Weights of a small image embedding model: width 512.
Rows from block 3 of a small image embedding model, named by matrix and row number. Rows with one number within an expert belong to one neuron, the router's apart. Each number is 128 + 32 x the weight over its row's rms, rounded and kept within 0 to 255. All counts start at 0. Numbers have three digits each.
Before each expert's rows are labels from the 100 images, of 14976, where the router gives the expert most weight on average: "top examples" is what is common among them; "colour at peak" is the nearest of a few named colours to the mean colour under the peak. Only what is clearly more common there than usual is listed. The data: drawn small creatures on textured ground.
# router: slot weights (model.blocks.3.mlp.router.weight, 4x512, trained with AdamW), inputs 206-308
# up: expert up (model.blocks.3.mlp.up, 4x128x512), inputs 206-308
# down: expert down (model.blocks.3.mlp.down, 4x512x128, transposed), outputs 206-308

# expert 2
top examples: orange
colour at peak: black
router.2:130107126163078113083138090118148100088044156158122154139117187120104132125143112157213090100196154105139115192150084105131149154155106118128144115090126130158136134107188126173140124108120139063173164098166066118121120108086157094200077081075149065089166057079171105148068112110118063183159132085101144133135
up.7:142215115061152109121142095098131107126120179102136119158139141115154150142092096135152057138131127099175158127089137134157092164119108201148160100181145113165144144189143103116136127105093145119159094156138104116133191138128115100088048136121109093083194139110098187136151188181153155193201140133166127162150
down.7:157125160085112144127134154138146118075111170187129094183068133148134073136133134113131130062115140089154134147105125123138129094083090034126119147164100073194148112072120156115126188147101113147118015131153150083170159116142054136096140170144116092181171084142145142150126105087086153115146149129150140138094
up.8:130186121102086138069136149124122067139116133138158117123173147095115052107100142117146126102119185112157156128174116179141118084151127191066131099103138161161118121183131108120096061058137143120138113144065102141116167105136115040155144143121109101121142120084157109139162114180116098142142098131107181120154
down.8:131169175136128140154146135110144172111075091045126182100168129119099135107103134107119169153150128101140126096149125109095187095043100107127035122144109113147223151173134139068105129086053136141153089122144073127143184124120150150103155117123127125132144097095138130162161119122082147104119157088094092132171
up.9:127195121135123129165146137108145096069126116183149123135137161128094158093113168121188147116135086120094069069116140147105142128106155091161123131140115141127149124131174154147120113162117113119110171097114106135112047177161152160090090108117087114182147090169146147115164103132113122208200057112112075160126
down.9:099129126171160058100112089182151135075142143127131120162112144073151093138142102127167188156107110133145124151110050109098127134145166112150094067125136138113173098166211085170118098116130104109115163135136126173113092154142141171126127135139113138132099078114143137082140111158130177067178068080104141118122
up.10:118139158092087117120121115157172123132123110108135106098133095148116167131174174141200143182085146157111150170145149117147100067096097115116084117055152093116147168122086180102126132070127117126242145186096103117081111190132127133106154133123127124148149133105092131116109086169100112170213118112121092114087
down.10:136103165165119150133110078108121147137109165074156134124141138153180102122120103160123146121207133118188138072127069094145110132100157138172080088155169133072146128165122154162109091099129159131124099137103080116136134141113124083126126150103135191134142124123067125132135058028111109138145172064063117162107
up.11:120082205164088198137107145187107143118168188109126155155188136154111158147152153098099170114100094166123146106160127156105180136094143106093113105121172176150118171124165136094129127079133194160151162163133126199207101163158154102129121153100155174141153103137144055133108114111152105139141141078095228105098
down.11:119120173073088118099086184122119138146120142150052111059071154170123123145194126132164093132147213127106117151121159118120156064100127111128127148159144126139128157211121112112075096097132094119175131118098193100152179045148129151135239136112148132134137147134114110150146116117057176117123168169144097144096
up.12:103133095169155128149134170051186125105093079168120095161111109190139057183083109104155117128099146171133140193089121148131126118131131038158136108114147145150133094133120105188133088120096141129114152118152134171152178152165119141166120150141071162118102120148130107172157127127144156129125137120150061150132
down.12:187135073201145136098131139128099112081165103170087140072185082082150128159153156149110166154125137131165093121196149109150143166112143155097180140109110078072172134114179099155137138130117104207062160123121097137153114161182177141135117197144073208102088129186133146125122124152095163116143099150107135141100
up.13:132119148185096105130135170138180136157130182139098111153150152150124165113166105113099128140091096149099105150086072178067069108141178093162126150151101158099110116158059139108126112144138128048179163127138152143033182131106173164130123108169139110087100170095134141145120158121099138114097144107148147150107
down.13:135126119128099106185094126134069145110110132137130156068143143128143169172144117116169131124169117178086122125097123129163184114072091107157097174110171123072052115100120134066166106144141163075127106126172130104118091146086114169111109132141153125191136076063152131179184141127093117115151113119133160110074
up.14:190109117233123074103085123119177118163154096125126137135135113085149117122129112134126064119111098080102059078173158130100110152095130133124124117138112190134128103140147139173090162121111122114153157151142091146091094138195173121180136099050064134168084173108157171045158019110106169190116133121175140134086
down.14:094181124113155128142158092158181182164092104160104178123116169173183193131079103112151143138175087150152132154099151122136127168124117109141115106150113143117112136156134093148085136098128120117161103140141102088171087168097108105097107172158126114113131116123084155120121105163168072091097107099111176117154
up.15:146128117115146163131090129144135142129170129110130134070128123118138119139113096155154168099150172068101116181123144136121154130145160190138083126132085124150165127072122111180112159137145175156131167154159122105142156178142138128130196127178091091182037077073149182130088139127143077096152132105135154145134
down.15:166159150153114186158189138086158117160139142094144094130120180096176126109114160106127179108130143102082168139094087070136158066140143179102187158196132121106121084129147126203103111121157139131114138116125165109107113160121166122137135108150142132128183125140107102113122173106151117135083114187092128083135
up.16:109172098095169128093158135156140124127191149083109081136125122113101079127082094150126115084123144047127132138128121157095108142115135181140104149171104086085123143168190121180116121117122128150141081135153125149163214116139126061120167126213148079157218134127151107130108147180136101123052155111102164100126
down.16:199160191082085154093087085156136174103057121132141124085149133129101110195078141053165190168097090127144131138126115080151106153111053064174051106119148113127219161087136130108154144109109144183112091133177121151111156144147114134086077165109125153099161129145140128140141158094106067121197078133121130111114
up.17:149157129144120132148142147115123126106078166118157139151108155131108137123159115096124104145109036112167072109107117115121074083073142161130109132150113131151188125193089112112147163141156175157145077111141097169114103112091086124122158150164138117117146100139192081127146135144119103139184082100144161126087
down.17:072233156099069113162194114103127142113074141143068140114141111152126088157141153117164060130153150143134103069071138113129144138185144124140087087116139137185136121134139129107114138114103102117088118161121156158136200137131115058072092130128186122130136135082079116143142098106097111172143112178157157159145
up.18:112107113157104092197144171117128109126096096141081106157167105119152074169064131129120131085139089121118156112101158074143161141124154156143195122116145127176139101109124179086112166114143137179122142115173147186151101133114126164112169164135138150115070151211136106102207140136228120110068164125110072114137
down.18:184163103178175100094110121114134136119114120152140149158079056087123077172113201105112092094111121079147068153106155133130135162117153146112120125137092143077121147119148105143170146102163147083126158059133094060107149111132084082099102166120170139116132079108128088127129140154123166074118173119122098152169
up.19:112077092102090103134199185169136115171114114194122161111100139155133091096118163142110059121153166116154156152144090113100106085152114098052061147163123139104127114137102105140085142116133130128111139043114089186142171129235152067163172128123096108149034158164159148134140142082156135080100120118161122170139
down.19:104135143114176129064092114124180133151098149126089119111157141134142162146070094102132159100134143150121096196098164157153123123081113091140152145108131198118092137149091101095172128085076134139216135132112160084137174159105124150124107157161108136025151084105123152164147154167152152126102100139100148086106
up.20:102140112195165167116070110163124114169142134155111065158162111139125119174147171080106095094146131117100180146069134112105116102114096094121092121115144096079198166085137109122156214115082130146139174151137159193111127098160185175137133089210158110096050107077134145153123149089142147121090092124160126155129
down.20:149140153067105148124075167125113132130093132177086224158121159084066183109153128118082136127136143123113125138140143127188174168159159160137122167120068119089090054116040107108129062069119107181117104171080106104139151056117126154108090121147143141099113101124153117045120159132105110196120058158148148191181
up.21:124228092104136136130132057120058153046147114132203112158155134104091133083060122123117117127158156133107147102103097084153090159135128168135168142153119116183105137176146170122083133126145104125090138122205120136104101123121143183093079116099164089160102109173092109098127179096122150112200076120165111179230
down.21:140096176160143136071086162143169144159112121119096175162100112144095063151161151118148147129127175137084086112106161092164135131074106092104164080105112128129197172115112132121101113172122090124187139101171169155095105186135055130152147087127096134152114117101179140184135076129168105168195119095142215112024

# expert 1
top examples: teal; green
colour at peak: grey
router.1:113125079143145122194137111176182139170137111049157123124164091164167075102081129088100114175128074120125150105064172079089128120122149185171104124141145155092165120162129090168134143054159120147094148112232121179174155098128168159126226188197172132166099130139123148087122105174186155180065124119138149110142
up.7:106169084151171167114129180178152085185126130168120082184111097140071160115070097130097151117138084104157094141112105154120091155151181153137132223141174166119090181074159126141130204217145099103132128141152149152049153103079157115204114092134161095159088136169098184139131163150088091153079164136196135087136
down.7:193079136161162120107136148110184090151097143135157124109109134155106093092153166094136043090126099118085187125171194130146072083149077031138162178058149125145157094130148133134165125090146126074143186145114168125148127156140114148178142133177125108138164145124168111201105070163166153104186072087102145150186
up.8:148135098105103111077154131078140116107129155091038081082101185139141106098117132124160085144151171116159193165141140153106094134097152152148167092105138129155172132186100206170094168095161182160147133101142135076140176125116124118102160128112151166102147145161107130157115099131126185131109125102154167167176
down.8:143114140140145111104100116153106173185065161178131142143195137127095161121144133055163130125083176196108055133205133127097100154107146134120132108136109129169193151161121128068099086169091110164067151093172081159119114189102126143163180156130067096126169137126143117154097086155122080118163121124107158105123
up.9:196096124171101191123086104134086080086101146159146135120177096110125083105088155103128170133170141106112163096072137106096144097096152127058099106122154140186066078112091059136138133135121153091134151088143108172148089128109084108177202151159180105097064133191161155128092111133095073146141140098134195109076
down.9:150162092126171085110105139102154148128133116141170187161091087116072063162163113108114098106150131123146210159120120140140171086149197143120111104171123137122105100137127178136094177146118109147117084160156105100105127134118182076159118129091144117138124142123183090090115136116144222158106139166150092167129
up.10:125132139173152100058113123141160090186077136131157168157117121124132146136149128149161075149160147075148082146146107135129138116083100166132061100162131121109157183138106088130130132145149185110115081134220128141096141129101146133187177137143127057172157124096183178077110063114115094150110140122145126088124
down.10:105152116081103116099116113110145096151043179051155159155131117165152103158127137130127101111085114172109130100140092108150095115122128120133113135154105156083171140181138150192178113135154113086117110117093117092142129089138168100139097151109064155146108153175137164099168146119187145128159160119114135194123
up.11:132167126159157150123176138112146079165109114066152121136079098106118109102131101118170140202175135137157153131141077180157113133122143116093125165154136120093130111136186104115070146129128110133106114091183076110144154133104094070152175133107077149172167115139143105083092022141079104107140115102141175135115
down.11:117175094176126123120028059134164134187089109132113076155113104183139062106115103106077158129168108133138126141138108137131110150195124130126137115174065156088143113125151107130134211094149136125068179120197104117060126150055157114157080146138142118099088080150198139111160123155181125203125105108138148110129
up.12:160156129129133074094071115152145148112115096126165130171106120093102114147126143100142109152140162102123160140134173147124145139112137185099091129152133142113163099163173097145116128173116093156092072098157079094178146143105098117118153145116104164109207110182118156135140130122136051174108130145181109112111
down.12:089103142214133164120104176117143155174097154068156097149121104152131165092079120112149129109185109172134097161164084106117102118134193137070133144140077131125154158136133131111156134110162138105116167095081100152060140130075137143242138162123090106073143125152220142133166175149123152099056138103110137093124
up.13:107091147150141174121118105155084096152128139138180155128137118127105179121193154131127102083144097136169127125158173116112140151117138095098154185106113114149159127107110135060124131137145116139067164044083150079115055114164112149090069126121140177091103108137149140174164169118052087109142184145153043127105
down.13:112127166133134117082077128109090166100109173170106148132128116051119079162196094192090132148098132142052149136180141137116183192140141080140097108067194154154128146179118166130125122117134116125126096142084149147140096141140128149147110162181141165160141109174103119217112112078141121121196168088190143133112
up.14:088152105077141124142124126122060174100129130092107161005124095103107151166116155119125155119089120151145101138139172085162172126108144159136127099144132103144150138165075162142131069086101137137132136196129118117118099138175061147088104144129111126119125109113088088118122167165095109077143159182136098128116
down.14:083103148061130128120068138128122133143082149132196128136138135110091156192128182120181112194135104116099136140160144133107127054093083118124178121062152107136133135057103178070121181134133196106079102175144090108148168147134131164081098135145101133127125135187129124136096124094061104077177124095140120138089
up.15:122158121142156136153143056085124144186109163095153144081136165157138130132148144132115112116094118095102071120112168100150070126115126186116133135108121162161106154132095114154169184119118064178142129163095145177135188115101129126169105073137161077144199131149112156057125210127130086054120114195180164148198
down.15:105092130131180173123134153098081114106143113101129164109213131106163066123127130126129140160100138079108147114077201129157056072093086192160141126159155117099086137171111142164074091100083148174116109079182151198098140184122158136086169174123109127147140159134116135091135128105133173114105125135155114165139
up.16:148113070119118159126074096137160142155118104161077125098144121155086127136125114188115160124134133164118077184129147103212190075161074158102069091067164111148118133117098058109149122099094196072113124163146147079085154099236126078110127170090154108182161138120099154150127075143122106114168174191121100116131
down.16:081159091123112126098102145093062164100091112102103105117106141157115206147147136179115168095149155117100170174150150130146137154127090127167120143122124107212139119057115151103080052088186194152124102138143212194116144193130164137097101133153111160127117152098105083105080107120138044077166098033143170153128
up.17:122117137117063114109128115077085106061145124140160138095191073141051137117101150116161137173169139183117210167147159159123194122132141089114161117105134109136191174118142171150144092154122114060147202186125093074176159120095080157175147160147129141137107119122165087090143077154096126154144135123127085117087
down.17:108123122120097149124139122109093080101105109125134144145173120127159093136156174167091109117141148130075140132137167085147169193146161101111160115117158164125144125113082108132098138134090107137086142179206055081192062174106151157172121124107184124097119111155120121130089113154148131145157155163139132108126
up.18:077106123205203117171112117144172134124160076098118105147120079137090085065121044116159143096145155147109163111158156079112104120196124131191112141111126119129137098124174122115176071114119157068149135055102156109108075120149116145149153136156121153113091131057166096145150196144147124140043094115091112175159
down.18:143182114140088118198178072121123185063136164137122095117124137125134128147137076158135122108162093104097158123136140162104121119140073108144119079113117072186120116120178093112180198155182120195153091129088137131151153139135154108122130144099147180166125141126150110065066106134111161121147128147165143106099
up.19:132160155138192100109102122109099097195112118098183102189110152157146112097104118127054125151170122085140111168129106088168145153185109072120140151145160097137096165143083119070126128112146135090150059163175169146103162147108110103172071168126133036089141158083133150142093208141182060151052109149137137154126
down.19:149109156065124166145182102101123132083146131117119157118100123085175148107093136108079130058124117117136184088195109149139087142172093156179108111132134101135096057155142178150136120097135070122233100128121177137095178134125127067116170127076123156164127150152115123094099136107132138139162102149169159144169
up.20:084138146085104112159088153129128098112100105136138119119104178100094183094122158111066153158163115102122125132174092163159130138177183138073085133146129120099086125112137147134119141163102111124169121108141124125183134086108163135168152161102133082145162145175120168129127070201102099138153186138130149137135
down.20:122159157070163106139105139138151107153086142125098134126093115170124126105163229067093151127085082135108158090116153111121102173092146173113120123099165171126157149188115101131079115089090132106044108180126112156177140131141053179134176152166163163079115123160094073157145140157155162127147166156174152173060
up.21:106153177119144127091136190140106129088098122103183110097174163149082207085132115153168164131150093130164096081192124143155139129137109038125145158131174084116151110051185105121187106157121152078050106106131098060151108131160149077147099145159132134087126140089145155164141122081084085204170123152152109124113
down.21:163122103128109087123109120127095099103095171164070120148134108090115118131194127174131146137109110142084145119154139128125143119132096089153115121105113156202157156148157107163168081112109159113122101143153104105131135108107121209186070125094126116153088080103140089195081152209124154171131155122111160104051

# expert 0
top examples: teal
colour at peak: green
router.0:156077136160183093134090188159055126133170133174125089093115146156170146181174136145106157103137092143207152139117117071159162089126117051156165150092125117122145128139149141083120145144150171123109140202092168145172139168147070136074067133138095157111135126141100126085123144133085125163163140116130068160061
up.7:044140169108126123143098158128148106158135141103000101152054151170141125086053069095106121094133151149086107153114128136167091194178074123129158158115148139110063091054132125170111118171124175181162119105095195179075164078192115097095101096159127079129118126139093143203128194125181181124134175203169193104125
down.7:155117100098097141097148144099177112130100174091147033147107089157105152112130106140071090123121174101125082175173136106114083131152112102074099133112124125126121116157107101099118156085133125157099089158122102176143164069151141094169117119060071104102093117153158122130145139112171120093150131138089166100169
up.8:118152091164104102170157138140156130117081113118147108141100127181130142100087135099112142083166133147126065127148086158127120106182083177161101126146156200147121127092192093163132162100204121129102086162148139130169057151098143089107097174162152131107119107080070111143149107097165084081151144098048202103159
down.8:115108132147188170081112097116147176102155051099145084146163124108101049145132089095132162099171208129118162178099150105119100174111118136119143147138107079142142094134127155096098130178115140163086127101102158095084197149128137117108183123120085120155152178155177124134128149144130149163185153136143158115103
up.9:117160137127077096130102142117097123170132143117129179105152138150119107107158101193161124157155162090165107146155104122153111131097104143168104097117107103116108099094185120088125129098125142141074062126118068085120134162153085062139044156152143127160120105063136144095105148124052095152105148103115123150119
down.9:193147117119140095100140139077160128111163123190106134121105124117133101143105120098063112088144130120161079137153143166184079158146161146121085125130020166152135128116123110112127106131149114187089145075126131067156167155166057091095184100103134111141129168159123131153123087119165112170042136147131170164102
up.10:132118113103103157178099122179171156122115170113095174134142108112150177112095150147080125097117171130103081113140137094163091125112122151085102068120170141117140125110198151151127183106103086120090133141141207165154073142121127206197086208089163132129156109094122147105127153099147158020133127145119166179121
down.10:088141068074154148166062154153126160160108108204154134148118098138136174146165163164104174120132108109076115110133102135115196126154111088130135151078184070126127137093123104142158119084158159098070120148068135127164122149149120133184108114124158168133091121103126149130153146102125141120124095107165099147155
up.11:161130084150126098126110126152159194081122104104092126136153034137127130142052156091103080100121130089139101129114161085156146140122153126166192107162183108161140095173166132111114161110108153157087133124174121154143101016070129137167179165134117147194193159161077125137111161135127154084151140151117133117188
down.11:099113029139117127187154108133137126181125100163171130115163082121147136211133154158157116139135120083138168139112154059153087138132170144099150133115137114184159123054125122172117189080092133160093089178166135165142137142083094160132162175123047102151152167144119136114103121107122126150088131132142156210195
up.12:153137133109114180114135103101126121077157112163111089107162133119141131147167120142149138078186142094179159102111114146167147149079127196131127108124115129140108133118171147156108151113169135143056076082167090083164119171081150090140065121155147169110152072080089174120109182190107095124108112113153110153167
down.12:177110143106138139118130120160087138111158164126156121154156162124125143140087185092063153145122202111113138119160111083161097170140057098123093121081093126122139166132084148173103110132104162158136154125141161115135163162157129150172185108146080163093149184186142098152069075133125129089141110122128162140125
up.13:096139121142128130119087177133198152104137108126100118143138081155129173094144166153155095133104075138069081163182168048115060125161151086151161137118172153130141148097112126070112121105121164154160133159129130104085183109147144080127119087114116103178077190155166115128139141123115134131112081131173155151136
down.13:139126105113079167139133109131098090162173119114106136168111093110148115145080120113170164136126110085106134088076172088090151121141105109095113142094106141141115130151182142133154131125232138136118091099075114101100108081101124168159167118127160136101124099163143109151159191123133169121165193137173129131155
up.14:139120141076115162146113101173123128112095115138127126150177138197098169118176109166089183167149130147176166178179121096164080101160092149090117098172192115106115134130160116099141146147154162078129086110071111098093105152090108152170090137099135170129084168098154102141113103113072102160097115104145139167133
down.14:143114153150134088163107140092165169155140101084113138154128141183129154167091136093129064096108130161158149125076146097145123133111070173128089146156142123111059140103155134157128146205142109136180077117147156090161167078086149149092148138141149043176157112135104121152121109093135121095093158135164121101096
up.15:063070110143167106104122124129081113129110124074202117109099105121109171103123060148159115132119164168143164127133103127122073110179144095190138125118121113131053145137095115163176144158149138071154122200162110090121193107080155113162114149183080130147145105177135049103153177112155133056038150161178147154138
down.15:093127097079098138118181144138158126158086134139119189162129150110118094161163127143161138098082123125075102129122115132140177134122161132166150137144162128072123137151110137088157132178143103120081121107066091100129114159108164118140207139185124048140126181131114120204173089155092151165226151076123160169106
up.16:080175114052096106079191163121145096135109100133147114178116179066092116103147185118169108183124155138094212155126076155123096144184121213086111093145074147155158090125136139104115089163130142136169120154036116095120147094090145156149049174082126121107132122134118110189120110179141132153109121144150171135137
down.16:168146116129094161104124097162153081128094134134135143141144141124120164106089104081117139169182128043152122156141193117108150114111086110151117162121147164143164134189163185117197114053114164156089122165089130196122113154092163112113163144082128077087176044154184171156101157137098128128085170089097123165160
up.17:098131117127076116145141128143105145152138130122142120107085170122180124113189127139152164174167151138089154109097130126131127151146083140119149117118135169061159136105155081169177151142171108140092135098135111113062172126103107108134091187167122201158156112102128107150131123158161143142130154099128065133145
down.17:118129126171162033104143071162145119118172122129175127155110157094084116175174140126156132139154151163122140151074099131148160063129106066179116161130149097132108088145163140079152153128126166141149095119066096098187137135133108208122131130129161124122219175096156129151150161121088149108137137123069016173136
up.18:120124175130099119148165139127142122098129084104106135096108200130118135119198125165153130038130133112120140145143127085131117066116159114111150104068121115069130177097163115098135068148095150107207077084123159052079144102142122107133131081108168085130117160085126151178098072151130115151113145068114091115101
down.18:102093107095177108048082148141138122156115080116167109083166135131188143205153117181167116146107100167121160160101060098121166150094092175116150163179074153066094124141080097103124108154126187132133104122111138190144134180116150088098117159155114186099059113122148161104136132158162137117146150134132104144194
up.19:102129132121114097124162147178097130175178147078188160137066150172127102081130128114127092150161144165139178133083123147133094125097106109113135140112171102098115211074103113127161139114133130142150082127106144151161144169128096074151132108160119128166192165121105056087111150052144078108120147151092115103084
down.19:182101146130158102068136089124160087126150119117119105191133143114140103081139211144108158124143111171147133170084120112122161065160144060153151146140065106083108115104164163140100083191187156111139113110082092105077124101127102057096109095134152191173165146121121142130118132132118157103159108153108079166100
up.20:161189109086116093116107165096147096078097172148172132082141103082145114155109166120160111137065210174164101104139197172105131082091128177118140128124113148145127086144188119177164120153127097105154087123140113166195167139112133150156129154115152103120140169129124133151138129114107136055172161066147144147034
down.20:057161100130054153139125118113148121115092062148170136157086153096101140128105109145100132104098130061117125078114113117106182167186125120141151103074140157158142114119165173140106078127114099124120155181110161172109092157088101081101170119110119111119135077154085144140090110150125101156172146115124102121133
up.21:073092118196073148103117114127115154146101107157113132125174117070097068119145152132136108159153148137092112166113055115130201168161110134118124117112148120103167143077134030126116153159103156118089164115106088109117119142161130168176155141082121151144090055065124128156117118113147133172178165134134105102153
down.21:092114152163115140133111116088161140168090111099090140044169122135194179179186138171128110131117085151141074090104211106077187160126122202137154128123173095140166123161117142182129101109104124116158189114137085108069174143127074124155153133163132107099091079172165141144122034103127124107158126118140110094097

# expert 3
top examples: grey
colour at peak: black
router.3:039142132105120191134146168091153125150137129142115143147098106159105152113108110118098128133086142155084116147145103160084082137142163129049107138100125124142080140114078129129094116149153127116164109097116181128061171121167146190173105089109152149146050143197096143194139140118143134078079132107162213093185
up.7:141179123112192098094134103101194172163117117169132089122152116106069091126132138110140117110168114162119137154111165143172138112197152129122180100125152121157114161096099131173103131150139181162126158113106151138135114083138125141136168089165078125162079135087126218168104101084136147111142109155110164056137
down.7:120207131135126151114125255147129147111126149165106133168160102178088126166133142130110122143142137125115165099193132077138165156110098171134120145110141133155145106176119122080091135101128100162032131135160150146109078131154171119117074136119124110164140182128162137095120163122121144143064064174137116169075
up.8:085098112167138111111148119093209103110079067105108104128145161091090122086087102145180162145146093109169157169139168104093090104139143137135143155149093079127170137176126089124160143154164114108077112132139114143098130118112119165192138113114174141130143179143115112075091128128132136144000102136173107132127
down.8:091132149134162129084129090116185148151157144156128061108103131120170136115183102117093194142148154126105109149131100117133137114149137147133116072104125147163084144113102090170122174123141179099197218091131150149176163141149153157122153049148143053121121113084192111121142144115144108147151122089148163131117
up.9:095125151143133150097180217135163075088167103171172176091132178140111128124141196140133138192111140124155098066173075193170143142108120148117074142167118179128156128041151167126156132098143129171079130139143093120158124187162081101180163110183113133078150107124137100131134097061071100109172141131058167120146
down.9:109137056148135121108130147141089116156114187137136150130135185108157168122129134153134120133133146126095073076173167113123104085151130120088113090117108167122163129070138097212112174096090095100135124110140164083104103154155134092113125112135185189223073130144098135128130149136138187124093174099161134109118
up.10:105133178129099164182106196105120133124155138099060117093141126116130134172124111147157124167097097171077148137187178148027190135093168068160162121147207129133130107122088128109069125103084138136095161142157175174129155143138059098162149111134102137142108080140158117122138120139139109153169083169134185126132
down.10:155154154100160134089121203108133108137169145100179091104161090099124109105093150097059125217111180132100128156123113189163140111165109170140144133120106091156113115174165142135115134097125162198162120080104118116216216148095147132104167120130141104153136193092111163127149159098176144141103094158160073138119
up.11:164121134173087100131163128101113127151097112164096120151145134114100129109159100134165129180137141092124175076104106202126163149134104150110078106110150149160195196085132142126152086124138094103127071139093091083123084204143141119084126077189114137134113097116089129105158125138102060132119152108160151145125
down.11:111103102117157107183188092166148144103111108181161201103148095134159150094084159101107123100176120209084089128125124126094155121177142087105099145107149166119149127088104076144120131207156092150100175197132148118143064066149162165119076172131137146161108091164141093132126121142140166116107153176116117153090
up.12:153101102110089133126117108159099111108152127145118121158078144166070149107084145077139138094177099103142164110093112119119119112146135144148151150120149092106070099062133141157146153142108132220105134086077124163067103157147165134094119134168103137127102124200099170161138136174159134158197152144154123072198
down.12:145115123184090109091123096159139075190138135129113135104118162090131155118179165126074134137161109126179095101097134129133144180104088111200072168189076078104153142118150066086090079139130103066162208161112119131166147112113101079107198147140102075129161132118143095162179098141147168114080124083126116124097
up.13:130113180148141106160080114141143132173098126092137104090096081127157064208182161082092127163114129144174110173159139149105116129118133131104138098126136114038156138054108142132121109091159100121179089150156088158159089145101119170147096080097163226157112121113105128157167126112159181129152111087118113118088
down.13:106146179084074188134139115140055112113125117141125114133148154162105159114127098129139112166125088078109195110119080190167071139087166161145129099152139130137119075172175168153116150138076130136122108144068134083119180148187105060129098164124102124102147119102096113105127175160079061134101115135153104154143
up.14:188198117115133069107135162104111117120149134142172153145126100115141071130111115092105130110119153137094200121113144125168124168147093158101184157144138139155180155132162138135162089161112149148058091188168145114130147138119079092126117138196175101118163129113136127145165200137178104142095089126144095097158
down.14:131078123154085109124125177160125142130106087116173104127123131128079165135131114143155150172123085173118110134147098174082143091117168075119075190136184142135115118095129111113120163086138156073039139120116126156084177154068144207111140097137164151166130143141161131140104121101082140098110092114149116121103
up.15:071134141154160160135116074127122116104120157154188108129103109133093131133138090101095160124152146167149120181098067115161177124176108077183101096162116086169095144141132140118148158136097089146135088121027166185202193136077132122176056127193135073136124157109032159161107192135161118078129116153095176113137
down.15:154058122144093098125129122164132122112082161161115115131137103149129106148090102148128135129116124142157055163076134098139138117146128077050127125106136160079154158155103111096127143092142118101154137133152149119064016072122162151123125109114161091136131148140179105142162143118075074179101095088113159103109
up.16:113075070077038116118161100103131090221158136170147139177120117143106089123112146133137054072138080103128117135134106166163149113171156150126197149162093143100128137150135098108172169125108149111198130119137174134143129076123106055169149056146111061084126158162163202119092148138139083149105144123163081161101
down.16:162072159170126098142129122095142187152125106127138105135168120144131090126119165138021152163104151230131125146126135114128119133135157076156098129118185141154135114135143055153138090144058098123106124121142063160061129151092179142074079152134076203152093104183124106103102109115155155076107101137112154158081
up.17:122083172116172112120115164117125113134101150092146129063110124128164163100174120137121121139149138159122147128107189075124096108128150149108134141123164119144197131128182143090093078138141142151077126126147089180117126176094107129058070088121134117168137105126075118126138109172108117136153181116136125140061
down.17:232124121085123126145086094105152155119141120119143130146160073088159119189055123116126106151116076091110124108080168110106133117091114231163129160097110113146134170162138113129193147161154137104148137120182132083111094127058094090108132122164181152104156127154076149112113115163171130155124143098170142158145
up.18:167126187185134103173103192077090159136114113135172104104097047157186135113115133131102169139110082076160153149086178164069126112127086117143119132096118143077080150132166147076110118164184201086117092139193155165102101181154081194153104174129142185110115141120164138132113109119072117144152119110125126125073
down.18:140185123167114096049088158159138158135096123127100127100130049134098121131112183090087070160052181121136160084158168161074151097127145102139111148115182146139174096114154127121132145113159104145116136135105124142153129111107125148135110171121140124087136115148130129129160122118105118085131157101108092141123
up.19:059065101127177115099140166141136173151108178164144107113153197158111097099159104086144109103100093156171171120096172162133137073161139168188111082157109111085099102135125138167127136168041146100111123061109135116097116177164083195053111149147146112109129107197115164162092175217168097096095136116116105089110
down.19:185122089177127133129140168175119118140190135137121029129113109088139140229063108114076129147166186137104120108130133108045089136107179108154093174154170119107135100120101109050131093075115131116097157185173089104095174119124125134165226139114136131156124171110128122129137167171143170199111093152166125075128
up.20:149045151154066133114115167161144120158081093090158143146110164111133145114154140119114116105119134124225099104104101166111125102146136119106079122102135130115185116116153173132154079145139123043162119140123146077137107131166168164120150109129124156104131110156135210164151085097073113087145127106141184151119
down.20:121109049118147155154170059162166126156194185131142149182141175126080151135120120122134136115149125185117109113093116116135096099171087111085098155085101144101133143132149141160195082157174164159085147138108108130150096054116129084177133144104131084114148147111165103164065135159123175107112103176166097116127
up.21:119214089131142148122126183127103109157127130138068149136151157124201047127151114087142134148114124158129146151094129157104097074083145076166126099084128119162094066101152150095169097178107099141214126115128105153115163124122084102097058123094152110054143107158177107123166071164135158187180108102126114098057
down.21:171093124150161077128132100112168133176130165117098152111086104137162169095110130156120120136112124129120116104162161132154181126150137196106132101108099127135138126160152106126123132144079118143137090120145147092143153215111087174152172123101171140121194124097127109132116116152099133153127094095193093130102